Weights of a small self-supervised image encoder: patch size [2, 2], 7900 steps.
Rows from block 5 of a small self-supervised image encoder, named by matrix and row number. Rows with one number within an expert belong to one neuron, the router's apart. Each number is 50 + 15 x the weight over its row's rms, rounded and kept within 0 to 99. All counts start at 0.
After each expert's rows are labels from the 100 images, of 14848, where the router gives the expert most weight on average: "responds to" is what is common among them. Only what is clearly more common there than usual is listed. The data: simulated stained blood smears.
# router: slot weights (model.blocks.5.mlp.router.weight, 16x96), inputs 0-95
# up: expert up (model.blocks.5.mlp.up, 8x192x96), inputs 0-95
# down: expert down (model.blocks.5.mlp.down, 8x96x192, transposed), outputs 0-95

# expert 2
router.4:69 55 35 60 54 49 67 51 50 66 21 64 57 46 56 56 36 45 74 35 48 50 80 31 57 49 58 52 53 51 43 43 62 63 76 54 56 25 57 32 31 56 47 54 70 35 38 86 63 81 74 27 65 64 52 57 38 61 19 80 41 39 45 41 51 35 40 32 12 62 51 38 65 38 44 42 42 43 24 55 47 39 47 61 59 81 62 35 44 63 52 73 62 50 39 23
router.5:19 38 53 50 36 48 72 84 45 82 31 78 81 32 75 53 38 56 74 70 61 47 62 44 42 48 54 46 53 62 36 81 52 56 74 46 66 43 66 31 26 44 54 49 52 46 27 55 59 56 57 54 55 79 72 47 25 60 37 52 22 23 52 60 62 50 36 28 29 63 55 31 49 43 54 56 23 29 37 51 35 60 46 57 72 42 62 49 46 55 66 54 49 52 46 36
up.0:60 34 41 39 78 60 81 47 39 58 30 55 43 62 38 65 44 42 47 48 58 51 52 28 58 46 08 54 63 20 31 32 69 73 47 52 32 32 67 39 47 30 46 31 51 37 58 37 52 44 84 40 58 72 43 66 53 53 24 56 27 41 62 63 66 45 48 48 55 39 44 56 48 27 66 36 49 53 41 76 35 74 68 30 57 81 39 54 47 46 51 66 67 58 37 83
down.0:67 64 58 39 40 48 63 68 31 65 53 53 43 41 39 56 79 59 21 71 54 51 78 46 50 47 51 44 38 45 56 56 31 65 53 48 59 66 76 61 93 54 64 26 37 06 62 54 64 60 37 52 23 52 55 67 43 39 84 58 42 60 44 81 40 52 50 50 54 72 40 50 56 43 29 54 63 37 56 64 42 41 33 60 42 26 59 31 38 56 59 31 32 79 54 58
up.1:66 53 20 57 24 27 54 14 39 49 48 67 47 22 63 58 41 44 45 56 33 69 43 51 48 49 51 45 41 76 60 32 66 31 48 39 72 70 29 33 57 45 25 52 61 28 57 75 65 68 41 46 57 53 56 36 46 49 53 47 61 50 50 43 35 55 46 64 23 51 68 71 47 37 19 51 61 25 31 50 53 34 69 55 35 54 50 70 14 62 52 57 48 81 24 61
down.1:23 59 58 45 54 52 57 80 85 50 68 52 65 53 51 45 60 32 52 43 54 21 49 44 36 25 55 37 33 37 67 47 63 44 83 59 52 54 71 72 34 62 16 25 42 53 34 41 53 26 42 35 65 40 36 48 42 53 47 23 59 47 61 33 45 76 53 59 34 60 46 53 52 31 58 44 42 45 60 44 77 68 54 39 37 57 69 51 60 32 45 63 75 45 59 02
up.2:46 78 68 47 73 35 53 45 40 37 38 33 16 72 53 57 02 43 53 51 58 45 79 45 59 27 42 31 44 53 71 46 51 68 48 79 46 45 30 73 65 42 39 53 60 34 28 43 39 38 27 42 42 63 52 61 28 45 42 48 72 55 24 50 40 58 52 70 47 71 64 67 67 36 54 42 45 66 67 41 41 66 64 64 34 23 30 65 60 57 38 61 32 44 47 59
down.2:62 72 62 61 34 60 57 33 71 40 59 53 35 50 55 35 17 44 67 34 57 57 34 49 58 62 15 80 72 66 44 45 41 56 47 45 28 50 63 47 14 52 47 37 60 58 68 44 47 45 48 47 62 43 63 51 50 56 33 58 58 34 40 43 38 20 43 53 64 53 59 49 51 20 61 04 73 30 64 56 58 62 43 54 81 56 77 46 30 49 58 35 66 61 45 23
responds to: crescents; no large cell

# expert 6
router.12:60 30 76 32 14 61 66 23 46 54 23 60 66 65 40 50 49 29 66 57 49 19 37 47 68 57 73 55 51 56 36 61 75 27 73 36 43 43 45 56 52 50 13 55 40 11 46 50 48 79 56 59 52 40 59 57 36 16 38 64 59 46 48 20 34 50 50 43 55 52 42 55 80 69 56 21 46 48 59 59 45 43 63 30 47 61 39 57 54 52 40 43 39 44 62 43
router.13:55 34 30 43 39 47 49 45 31 23 50 67 40 51 25 64 51 42 25 40 62 22 36 53 89 46 65 43 55 68 25 63 42 38 37 52 61 60 75 37 50 32 33 49 59 19 59 50 40 40 67 61 52 48 50 46 66 30 29 48 56 63 14 53 45 36 37 65 36 49 44 70 65 65 79 54 57 81 74 63 72 68 62 38 19 67 60 35 54 54 51 56 44 44 52 40
up.1:57 77 48 90 19 42 77 58 57 19 37 78 54 42 45 51 40 48 43 52 56 30 61 58 57 29 60 51 40 45 37 60 41 34 47 43 28 62 52 61 40 70 54 21 76 41 26 59 54 50 46 37 25 52 39 57 44 31 70 53 36 57 51 54 58 69 46 72 31 60 54 50 61 53 73 36 47 39 53 33 49 49 26 46 75 26 29 34 65 52 30 76 67 26 36 50
down.1:60 59 82 36 54 72 39 67 70 37 50 54 58 55 37 59 43 38 33 72 20 25 56 52 60 48 68 42 49 33 40 73 56 52 26 54 79 43 35 48 56 68 65 53 51 55 50 55 88 44 59 67 26 59 62 45 23 68 42 36 32 19 49 47 72 44 45 66 26 34 29 50 63 44 58 55 61 49 41 26 59 51 47 46 60 47 42 50 25 83 56 54 35 79 58 65
up.2:62 39 58 47 40 53 61 51 58 61 58 74 28 62 67 25 47 55 70 65 84 56 58 56 42 50 43 45 86 50 40 55 32 65 64 52 39 24 36 58 54 72 52 74 43 67 60 62 19 61 73 36 55 56 26 51 62 54 40 59 14 43 66 54 42 71 54 65 80 57 54 52 51 27 66 59 35 53 31 65 56 67 12 39 41 59 36 55 48 49 46 33 80 57 52 30
down.2:32 40 38 50 53 53 47 32 53 47 30 49 58 63 40 68 75 39 56 55 70 39 57 42 18 38 44 83 18 63 40 64 62 53 40 44 38 56 45 37 52 88 71 35 60 52 37 50 55 39 40 54 35 59 35 68 36 60 51 35 66 65 46 50 69 50 71 39 38 43 56 41 75 40 66 39 38 38 25 67 62 43 57 66 26 46 18 70 76 37 37 57 04 48 50 43
up.3:55 58 56 54 50 62 43 51 55 41 07 77 43 58 16 48 34 56 52 44 12 52 51 50 52 51 44 56 59 61 51 23 17 39 48 48 36 42 63 40 62 48 66 26 72 49 40 66 60 53 24 48 41 78 40 47 43 57 44 58 50 34 46 50 63 50 48 31 61 61 65 11 46 61 20 10 48 61 32 31 62 48 51 80 65 30 49 51 61 53 56 40 26 65 60 53
down.3:30 71 69 51 50 43 32 31 65 47 46 40 35 61 64 32 38 43 44 14 44 42 36 36 48 63 78 51 56 26 63 49 24 50 69 45 41 72 44 54 47 40 34 42 53 72 42 49 51 69 52 20 53 43 49 60 52 63 23 25 53 62 46 52 31 50 39 61 24 53 65 47 50 19 68 28 73 46 47 64 47 42 44 50 72 38 51 33 51 00 56 29 72 54 36 54
responds to: kidney-shaped nucleus

# expert 4
router.8:74 69 43 63 41 43 52 81 74 54 61 70 57 43 51 67 54 19 52 41 48 52 38 39 65 51 63 67 64 56 63 33 49 23 47 35 63 74 56 65 52 60 54 57 51 02 66 31 60 67 51 42 61 67 42 54 61 72 51 68 35 79 46 40 45 55 33 59 50 38 76 53 28 61 31 49 70 57 46 49 60 39 18 40 37 34 44 49 30 47 30 48 61 25 21 43
router.9:45 43 59 39 51 52 56 53 49 71 59 65 58 49 59 75 47 55 53 56 59 68 41 51 32 33 74 55 66 73 30 51 42 42 53 41 55 45 61 77 59 44 44 66 62 49 20 34 50 54 46 47 35 40 72 15 61 57 39 49 46 22 48 37 51 29 23 53 32 64 55 32 77 41 42 68 42 69 39 60 02 58 30 78 29 66 65 42 21 37 62 54 77 39 57 58
up.1:39 30 67 49 46 44 41 58 40 51 68 46 71 58 62 86 33 60 61 47 42 60 40 00 72 50 73 52 44 36 56 58 49 36 73 60 39 33 51 51 81 56 34 25 36 52 33 71 73 55 44 45 58 32 33 47 40 41 45 32 32 39 35 35 30 53 58 62 58 53 49 65 57 59 71 49 30 40 82 41 52 41 54 27 49 33 63 57 76 58 54 60 27 60 72 32
down.1:54 39 65 47 35 32 48 63 20 37 39 38 44 45 68 53 25 70 62 40 49 39 19 61 36 72 64 82 56 56 33 27 54 80 44 67 48 54 44 17 74 65 75 56 43 53 51 31 49 46 41 65 44 31 62 42 51 43 72 55 59 41 20 57 42 70 34 68 48 60 42 24 49 79 60 34 33 39 67 53 37 63 45 43 60 48 42 61 17 73 37 52 50 59 39 38
up.2:45 60 52 45 59 49 70 81 33 76 21 76 52 43 43 65 63 29 29 26 42 64 22 21 65 54 54 54 50 71 48 78 58 37 31 46 42 65 60 39 63 60 47 50 40 34 69 51 48 34 52 33 65 69 43 82 46 26 41 42 72 35 36 74 56 67 53 52 48 49 39 55 33 24 42 48 53 24 44 58 83 32 48 38 60 48 43 67 56 54 49 22 32 38 53 46
down.2:62 36 36 74 61 38 16 19 62 58 37 58 52 69 49 68 47 63 57 52 63 60 47 58 58 49 37 65 48 56 11 48 22 37 78 70 28 39 46 39 42 67 42 48 47 35 48 42 40 52 28 47 31 32 33 57 69 31 68 61 78 39 48 74 50 52 57 39 58 40 53 27 30 30 65 32 41 45 41 66 65 56 37 44 76 63 29 74 64 59 48 30 52 59 23 48
up.3:57 51 32 50 59 28 30 32 32 34 40 46 32 79 60 44 25 38 52 57 32 59 78 49 46 77 44 50 76 38 38 42 58 37 45 55 64 53 54 49 31 31 52 51 37 54 58 55 36 18 82 35 28 48 41 48 67 16 46 15 64 36 65 71 54 60 47 48 42 62 42 46 21 66 46 51 65 61 32 49 61 73 43 70 52 67 63 51 51 55 35 34 73 75 44 34
down.3:48 71 53 39 24 49 41 37 75 50 26 72 74 30 30 55 46 50 58 26 54 77 42 53 56 51 46 50 16 82 60 58 41 27 37 48 46 50 41 68 44 59 61 62 39 68 96 37 32 60 48 55 66 49 38 64 60 49 48 41 47 69 50 40 54 78 67 58 49 38 74 50 32 58 59 15 68 24 50 40 39 71 54 45 56 37 46 33 22 32 61 46 48 43 42 47
responds to: crowded; no large cell; small spheres; small cells: spiky cells

# expert 0
router.0:95 48 47 61 49 54 32 61 65 22 47 38 51 39 46 76 54 43 67 47 33 58 22 65 73 55 71 54 60 50 42 32 43 27 49 38 59 67 53 39 49 69 46 51 55 40 67 49 51 56 44 59 59 51 40 44 70 52 55 49 69 96 38 30 20 41 43 77 65 38 51 48 31 70 40 51 80 53 48 46 76 23 48 69 32 41 52 54 49 77 26 46 48 41 47 34
router.1:40 33 51 42 47 47 61 86 59 60 56 19 49 47 37 74 25 75 61 47 41 19 49 42 50 71 40 52 34 39 27 49 59 25 36 61 51 77 55 51 61 09 46 50 50 62 55 58 32 55 61 59 64 45 44 50 45 47 47 66 21 51 55 28 21 51 63 62 36 60 69 66 61 70 72 55 69 53 59 54 62 53 70 54 49 56 62 44 76 41 62 48 07 61 67 60
up.1:35 54 36 43 58 17 59 47 42 59 58 48 31 56 71 51 65 43 17 39 60 68 53 50 43 50 47 20 12 56 72 49 67 38 45 51 58 77 46 59 50 40 44 45 88 59 62 20 74 33 51 13 62 52 57 25 55 19 54 34 46 37 38 56 65 54 21 51 53 36 47 40 55 41 40 57 44 44 71 34 46 55 54 37 42 49 57 65 36 45 66 49 92 51 57 53
down.1:49 52 52 49 45 36 27 30 47 66 47 44 53 39 47 48 53 42 82 31 35 58 40 62 60 57 28 39 27 72 44 55 70 50 71 28 61 54 37 56 32 59 69 13 71 53 45 53 24 29 43 66 26 47 45 39 60 54 24 33 33 66 57 55 59 67 62 51 46 40 79 40 44 26 70 23 77 42 67 41 48 36 42 46 61 60 61 54 78 43 82 44 70 59 55 28
up.2:35 09 58 67 53 86 82 41 35 46 82 62 48 71 40 54 78 40 58 54 48 42 33 44 35 31 58 83 63 60 60 52 46 41 60 56 56 58 22 20 60 51 56 30 29 75 37 56 63 59 66 73 53 15 55 41 64 51 46 54 41 45 57 68 24 44 44 59 55 46 56 55 41 62 76 68 61 61 64 57 36 44 54 55 25 52 33 61 52 61 44 49 38 57 64 61
down.2:59 58 30 89 57 45 51 18 50 56 57 45 39 67 39 54 40 63 40 63 51 40 62 48 45 61 54 56 42 54 75 38 63 46 48 67 15 52 33 22 57 53 39 56 48 41 74 53 47 44 57 46 61 48 17 48 44 67 57 49 77 18 58 55 24 41 51 26 55 36 20 30 31 53 72 23 55 55 48 48 61 87 52 58 62 69 49 66 55 53 40 30 55 74 37 74
up.3:48 58 28 49 46 18 67 37 48 54 41 54 43 52 70 32 65 36 33 58 71 51 55 40 39 44 51 18 29 46 82 65 91 41 57 58 56 71 40 51 42 62 36 39 81 46 59 22 49 50 47 12 67 49 67 45 48 21 29 52 59 49 38 57 55 53 34 40 53 32 45 34 49 47 51 59 41 37 67 33 18 53 47 55 40 47 77 54 36 47 62 53 83 25 61 50
down.3:57 50 57 56 41 55 39 50 24 65 33 66 45 50 59 39 80 53 85 43 34 53 49 62 70 46 33 48 27 67 52 56 62 58 64 13 64 32 49 52 45 40 76 19 78 56 38 39 26 35 36 64 23 54 64 46 57 54 48 20 41 62 48 46 58 45 39 55 65 41 71 55 63 26 45 31 80 43 62 36 62 38 54 48 49 56 63 53 71 51 87 23 48 56 67 36
responds to: kidney-shaped nucleus; dark grains

# expert 5
router.10:34 35 75 48 43 48 64 52 57 18 60 51 73 54 59 44 46 47 30 43 62 20 82 46 35 65 46 43 39 63 30 86 38 39 62 37 48 41 40 65 44 55 52 56 42 48 41 45 78 43 60 45 50 53 53 55 52 44 69 72 20 22 56 51 68 57 63 45 33 49 69 25 63 37 71 20 33 37 76 55 21 73 39 63 80 38 49 23 56 46 51 56 56 51 57 63
router.11:65 73 65 48 50 46 74 42 57 30 66 52 49 54 70 67 31 62 29 43 64 10 81 61 46 75 25 54 39 49 41 51 54 27 33 59 49 35 47 42 38 27 36 50 36 55 49 65 70 31 66 49 38 44 69 70 40 66 64 55 42 51 44 63 59 70 69 21 43 55 55 45 79 55 54 30 28 35 61 62 46 62 64 62 72 35 34 09 51 54 57 71 51 54 48 40
up.0:49 74 44 49 58 64 39 49 11 29 33 57 59 32 48 62 48 63 14 25 48 76 32 44 57 33 34 50 70 66 51 38 62 61 62 44 53 52 30 20 43 60 57 71 67 37 81 56 60 51 58 52 47 55 50 64 72 57 79 14 56 64 67 58 31 56 19 29 71 58 54 32 44 69 46 36 55 63 48 49 47 60 32 55 41 59 32 39 65 50 47 56 33 30 47 67
down.0:29 35 72 50 31 55 65 60 54 33 34 69 24 52 47 33 57 26 30 85 24 45 66 33 45 57 65 70 42 46 51 41 66 62 73 37 51 41 63 64 52 56 41 31 52 51 06 58 24 59 60 54 67 48 79 56 67 64 46 56 09 55 73 42 55 50 42 35 45 51 51 58 55 77 57 45 37 74 49 53 40 51 57 54 44 51 30 55 46 49 27 39 67 33 77 39
up.1:48 57 48 35 52 43 36 63 50 71 50 74 55 63 39 45 51 54 43 52 36 46 68 49 50 30 46 34 45 66 51 52 00 25 51 70 46 37 08 40 48 82 46 43 39 41 58 72 62 70 25 47 57 50 38 30 49 67 42 39 40 44 32 53 33 54 24 59 48 57 85 37 50 36 51 84 64 44 33 46 38 28 42 57 19 38 63 47 56 55 41 59 42 22 42 61
down.1:52 47 66 56 40 54 35 48 68 65 59 69 39 65 53 78 29 40 95 43 56 48 41 67 56 43 36 50 32 51 73 51 59 57 45 50 70 32 65 56 39 48 69 41 69 60 41 59 30 47 38 22 69 25 34 58 72 30 44 47 43 54 39 38 30 45 41 30 63 46 34 33 43 62 64 10 46 71 42 74 42 34 42 56 36 63 39 53 30 60 61 16 33 26 49 40
up.2:41 86 18 77 39 56 55 80 40 84 27 31 65 36 41 62 30 66 70 84 55 50 50 62 49 40 38 47 54 59 61 46 62 47 50 54 45 92 73 42 58 45 29 18 54 35 54 48 58 54 32 46 43 71 53 40 29 47 51 44 56 45 51 31 66 40 32 34 37 62 51 67 48 53 49 66 57 47 12 44 61 45 50 30 26 60 48 69 55 63 43 45 43 31 55 51
down.2:50 60 59 32 40 45 70 53 37 25 46 54 54 63 32 34 46 38 45 37 44 40 55 55 72 73 63 54 47 65 26 36 10 46 44 42 49 54 65 37 42 42 35 53 04 22 73 41 61 42 87 39 66 39 77 21 50 54 52 72 55 45 39 41 69 30 33 44 34 58 49 49 50 55 58 44 57 57 50 43 42 74 49 54 71 53 75 31 19 50 36 50 65 63 60 69
responds to: platelets; no large cell; small spheres

# expert 1
router.2:38 23 58 44 34 57 56 61 64 62 76 67 65 59 14 64 55 54 58 62 47 45 41 46 46 61 47 54 41 49 34 50 52 88 55 31 32 65 62 58 46 52 77 50 52 38 48 53 60 44 57 52 57 56 51 41 44 60 39 47 07 09 38 34 58 71 50 44 08 71 62 55 53 57 50 44 36 56 46 34 52 40 47 34 57 43 67 38 22 43 90 52 36 50 80 61
router.3:46 29 63 37 53 71 57 61 49 37 45 36 38 39 19 72 46 46 61 68 36 58 23 43 52 33 65 51 44 71 29 31 53 45 58 42 34 69 94 45 45 25 58 50 45 44 42 69 52 62 23 68 60 54 41 58 46 42 36 50 28 44 29 28 37 28 46 38 45 44 60 54 48 94 47 28 60 36 41 48 45 20 67 41 36 52 45 31 59 49 77 36 27 60 33 56
up.0:51 68 59 82 34 61 56 40 42 41 50 28 55 50 71 60 40 51 28 68 38 44 36 40 44 49 86 66 48 22 65 65 77 34 49 53 59 38 62 45 70 30 33 56 70 33 35 70 27 86 63 41 61 50 61 54 56 50 51 30 36 75 38 36 49 46 45 51 39 31 47 21 53 44 37 34 50 63 57 70 50 17 36 62 38 57 64 60 81 46 50 62 31 27 43 37
down.0:54 34 30 69 42 19 39 43 30 54 70 59 52 44 51 61 27 48 46 21 40 45 55 55 64 54 54 24 62 57 77 36 55 70 75 52 44 61 50 45 32 46 62 58 64 35 66 27 59 51 19 16 55 29 50 53 57 29 48 44 47 21 43 42 38 55 32 44 82 61 65 45 67 56 46 68 62 41 73 62 65 61 15 59 53 44 54 36 26 72 42 33 62 34 41 63
up.1:57 47 57 80 37 14 61 56 56 64 55 41 40 33 52 64 39 49 60 45 57 52 28 52 43 41 46 45 47 39 47 59 39 41 34 44 31 78 35 62 70 40 47 72 60 61 42 51 31 95 61 30 35 52 60 63 19 35 60 44 71 55 40 35 35 36 13 70 56 54 56 47 53 29 55 50 52 55 28 69 28 16 62 23 62 44 62 51 59 73 56 58 70 43 61 68
down.1:54 65 30 55 44 37 46 40 19 50 59 37 64 67 75 46 35 46 45 30 54 43 50 57 32 45 49 23 82 73 67 48 72 76 75 29 71 51 49 21 58 29 41 62 53 57 35 42 62 40 46 57 65 62 41 55 17 46 54 58 55 46 44 57 42 67 11 51 47 39 56 73 33 41 28 47 60 75 38 57 63 63 21 40 55 52 65 43 57 77 48 45 44 45 19 58
up.2:70 54 70 34 28 50 44 30 51 51 54 81 48 47 68 76 60 47 69 45 20 63 78 30 29 62 59 47 33 62 44 45 60 43 62 64 46 72 37 27 11 47 55 70 52 66 44 58 43 43 50 35 61 34 49 42 78 50 57 33 48 36 48 66 23 65 61 39 51 69 31 68 53 62 09 46 37 56 43 41 23 33 45 50 31 40 69 52 26 46 62 49 42 63 48 42
down.2:34 57 49 28 63 43 52 48 78 39 50 70 56 48 51 47 54 46 56 37 44 50 55 65 39 25 42 50 38 53 85 75 63 33 55 77 48 60 49 72 39 75 51 48 70 36 73 33 43 43 50 50 63 31 26 47 63 59 31 38 19 54 41 51 62 93 63 60 38 24 92 62 35 53 60 45 43 54 34 43 59 60 57 39 38 71 17 46 32 45 57 42 46 44 59 28
responds to: crescents; crowded; no large cell

# expert 3
router.6:35 61 43 34 56 59 54 50 26 77 73 62 56 50 85 51 66 56 63 76 52 89 31 34 57 35 44 70 57 52 49 55 33 40 54 51 61 50 27 70 34 39 55 59 30 75 35 46 50 49 67 30 63 80 40 64 62 59 57 36 52 18 58 64 65 38 26 69 27 53 48 45 48 36 43 52 60 35 28 38 24 67 13 64 58 51 56 43 39 51 62 54 51 37 62 61
router.7:81 56 66 59 67 43 32 50 48 43 32 43 65 65 34 61 45 30 42 63 57 15 59 73 54 62 61 42 37 37 20 54 64 55 30 56 66 48 48 59 33 43 45 55 61 61 81 73 44 45 61 47 62 37 52 66 40 34 52 89 31 80 39 15 34 73 72 41 69 51 60 36 47 64 63 27 56 50 39 66 58 38 56 58 46 25 43 41 44 70 35 62 33 52 37 37
up.1:37 44 42 68 37 42 44 38 47 45 40 79 46 68 38 31 69 53 64 67 53 70 16 45 67 59 52 46 53 59 58 23 37 46 43 27 50 36 60 45 42 76 66 42 38 55 50 81 33 39 26 49 38 77 33 39 20 27 45 30 56 54 13 64 51 51 55 50 49 59 56 62 67 33 36 60 57 66 48 53 68 43 51 32 60 61 64 77 38 40 36 55 81 76 60 73
down.1:35 30 85 30 37 59 52 72 59 58 55 46 60 16 11 38 52 49 60 20 59 45 25 41 33 38 46 47 61 51 72 38 27 35 75 43 59 29 44 59 66 41 51 96 38 67 58 29 37 70 54 50 54 70 54 54 47 56 73 29 31 58 48 55 34 68 53 55 53 62 66 76 65 31 51 61 55 41 46 67 41 35 52 62 46 56 34 60 30 46 50 36 49 54 48 60
up.2:19 77 19 28 44 56 58 55 34 56 48 64 49 31 41 55 57 61 37 50 64 60 45 46 56 15 45 47 64 38 36 57 53 51 49 36 59 46 91 33 36 67 38 31 62 58 73 46 32 43 40 58 23 60 36 48 33 67 42 61 42 37 73 47 68 79 36 19 58 36 40 47 30 82 56 22 44 16 61 44 59 57 42 44 54 57 36 44 67 67 48 53 55 61 44 40
down.2:40 84 50 53 54 67 30 29 84 41 70 40 55 28 34 53 46 47 59 40 53 47 67 39 52 62 65 51 40 37 63 55 49 40 68 30 31 48 59 54 48 47 55 38 10 47 56 37 48 38 60 42 38 35 34 14 48 42 68 26 56 35 48 35 22 48 52 61 24 83 42 59 73 42 47 18 54 31 28 56 68 47 50 35 43 58 71 60 32 55 58 43 75 28 48 45
up.3:49 76 46 32 56 51 64 53 65 65 31 60 50 38 41 57 51 51 38 33 51 44 48 59 63 25 43 50 62 50 58 42 45 54 32 71 46 27 67 47 52 08 23 15 51 21 75 41 71 20 30 77 28 41 37 74 47 74 43 51 58 40 76 47 60 60 34 58 43 46 48 62 11 63 54 20 60 42 42 35 54 48 41 44 39 41 50 50 49 47 37 71 65 48 33 61
down.3:51 61 62 37 71 49 49 45 63 37 68 43 58 49 18 75 53 36 78 59 54 65 46 26 30 64 43 52 59 37 40 63 44 49 80 40 49 61 36 75 41 50 49 68 31 29 60 52 35 28 50 30 45 51 58 35 36 28 72 57 53 48 23 60 28 58 79 59 19 71 49 57 59 15 69 49 52 39 44 46 73 48 39 26 42 34 83 53 34 36 64 47 59 55 63 46
responds to: crowded; discs; no large cell

# expert 7
router.14:52 53 40 47 38 41 55 73 40 74 51 68 46 60 89 49 52 52 63 78 40 39 37 49 45 52 63 52 27 40 50 56 49 63 57 39 58 72 49 46 40 17 48 50 44 62 29 34 01 56 36 30 51 46 84 32 50 41 53 60 44 13 59 73 72 35 51 48 53 49 86 45 68 48 60 45 38 36 42 60 35 60 46 28 71 48 67 51 53 49 52 63 89 53 52 50
router.15:52 65 50 56 49 41 33 36 51 52 50 57 56 38 65 46 75 50 49 58 35 39 19 57 68 60 94 45 59 90 61 47 38 26 43 15 51 56 55 58 59 85 49 73 44 47 70 66 47 50 19 48 63 49 62 37 50 50 52 61 76 92 42 25 25 31 49 36 56 49 60 41 40 47 46 55 51 43 42 52 52 27 39 64 47 31 63 27 33 54 38 51 53 35 29 43
up.1:49 74 62 52 33 55 79 76 28 45 36 56 40 67 72 61 50 60 52 37 64 67 46 51 34 39 46 73 51 38 61 35 49 51 51 72 38 44 36 40 53 00 48 42 35 42 59 65 46 40 25 58 61 43 69 53 52 64 19 62 53 55 38 53 25 41 49 37 37 44 50 65 51 57 52 47 66 72 77 56 55 44 55 15 38 52 61 71 46 29 43 67 20 72 45 38
down.1:46 52 79 49 51 64 77 65 63 45 52 25 48 35 93 48 80 45 62 53 44 52 40 36 63 43 51 29 48 38 55 65 68 44 59 67 80 39 81 75 61 45 61 27 39 53 03 78 59 51 32 45 41 62 30 62 56 61 57 44 60 59 60 47 58 48 69 52 29 54 35 65 65 34 24 56 21 46 48 66 54 41 62 35 51 40 37 54 58 36 49 55 44 38 55 36
up.2:60 58 74 36 58 23 74 37 59 57 69 61 70 76 60 65 49 36 54 17 69 63 54 35 55 63 56 39 26 55 59 84 63 72 54 53 61 40 31 63 74 51 57 62 48 36 52 48 53 54 13 36 62 38 58 29 08 43 42 42 67 36 37 70 55 69 34 60 67 48 50 59 47 52 33 56 34 71 54 62 44 45 23 48 59 68 53 50 54 27 50 60 30 30 51 65
down.2:60 51 50 68 40 48 45 42 35 61 61 57 52 55 80 58 50 89 75 45 49 34 50 73 75 45 30 48 54 34 61 63 34 49 49 48 50 37 52 50 62 37 62 51 55 55 17 39 55 60 43 76 54 63 69 51 63 67 39 52 56 28 26 65 60 38 57 41 53 43 46 31 37 36 78 34 68 43 24 38 84 46 52 61 87 63 65 62 73 50 50 10 74 54 53 59
up.3:58 53 40 50 37 46 49 26 64 28 34 42 48 70 50 67 51 42 36 65 63 49 57 65 20 64 52 53 26 51 55 24 52 43 67 81 39 51 28 77 43 42 58 26 25 40 61 40 43 17 50 67 57 39 64 42 56 41 43 19 54 64 53 47 48 37 43 61 24 60 64 55 39 66 75 56 79 61 72 57 37 49 44 46 30 50 49 30 24 41 34 62 62 21 70 73
down.3:42 49 55 64 39 54 15 38 51 50 55 39 30 45 82 48 54 36 98 50 67 60 48 54 54 44 52 44 25 74 25 36 32 70 63 29 50 55 53 64 41 51 74 36 49 27 69 48 25 48 51 37 63 40 57 33 71 37 26 62 59 67 48 57 53 45 46 41 82 46 63 26 48 54 55 47 76 25 51 21 46 32 56 27 55 60 57 47 69 35 63 56 67 55 52 32
responds to: lobed nucleus; crowded; small spheres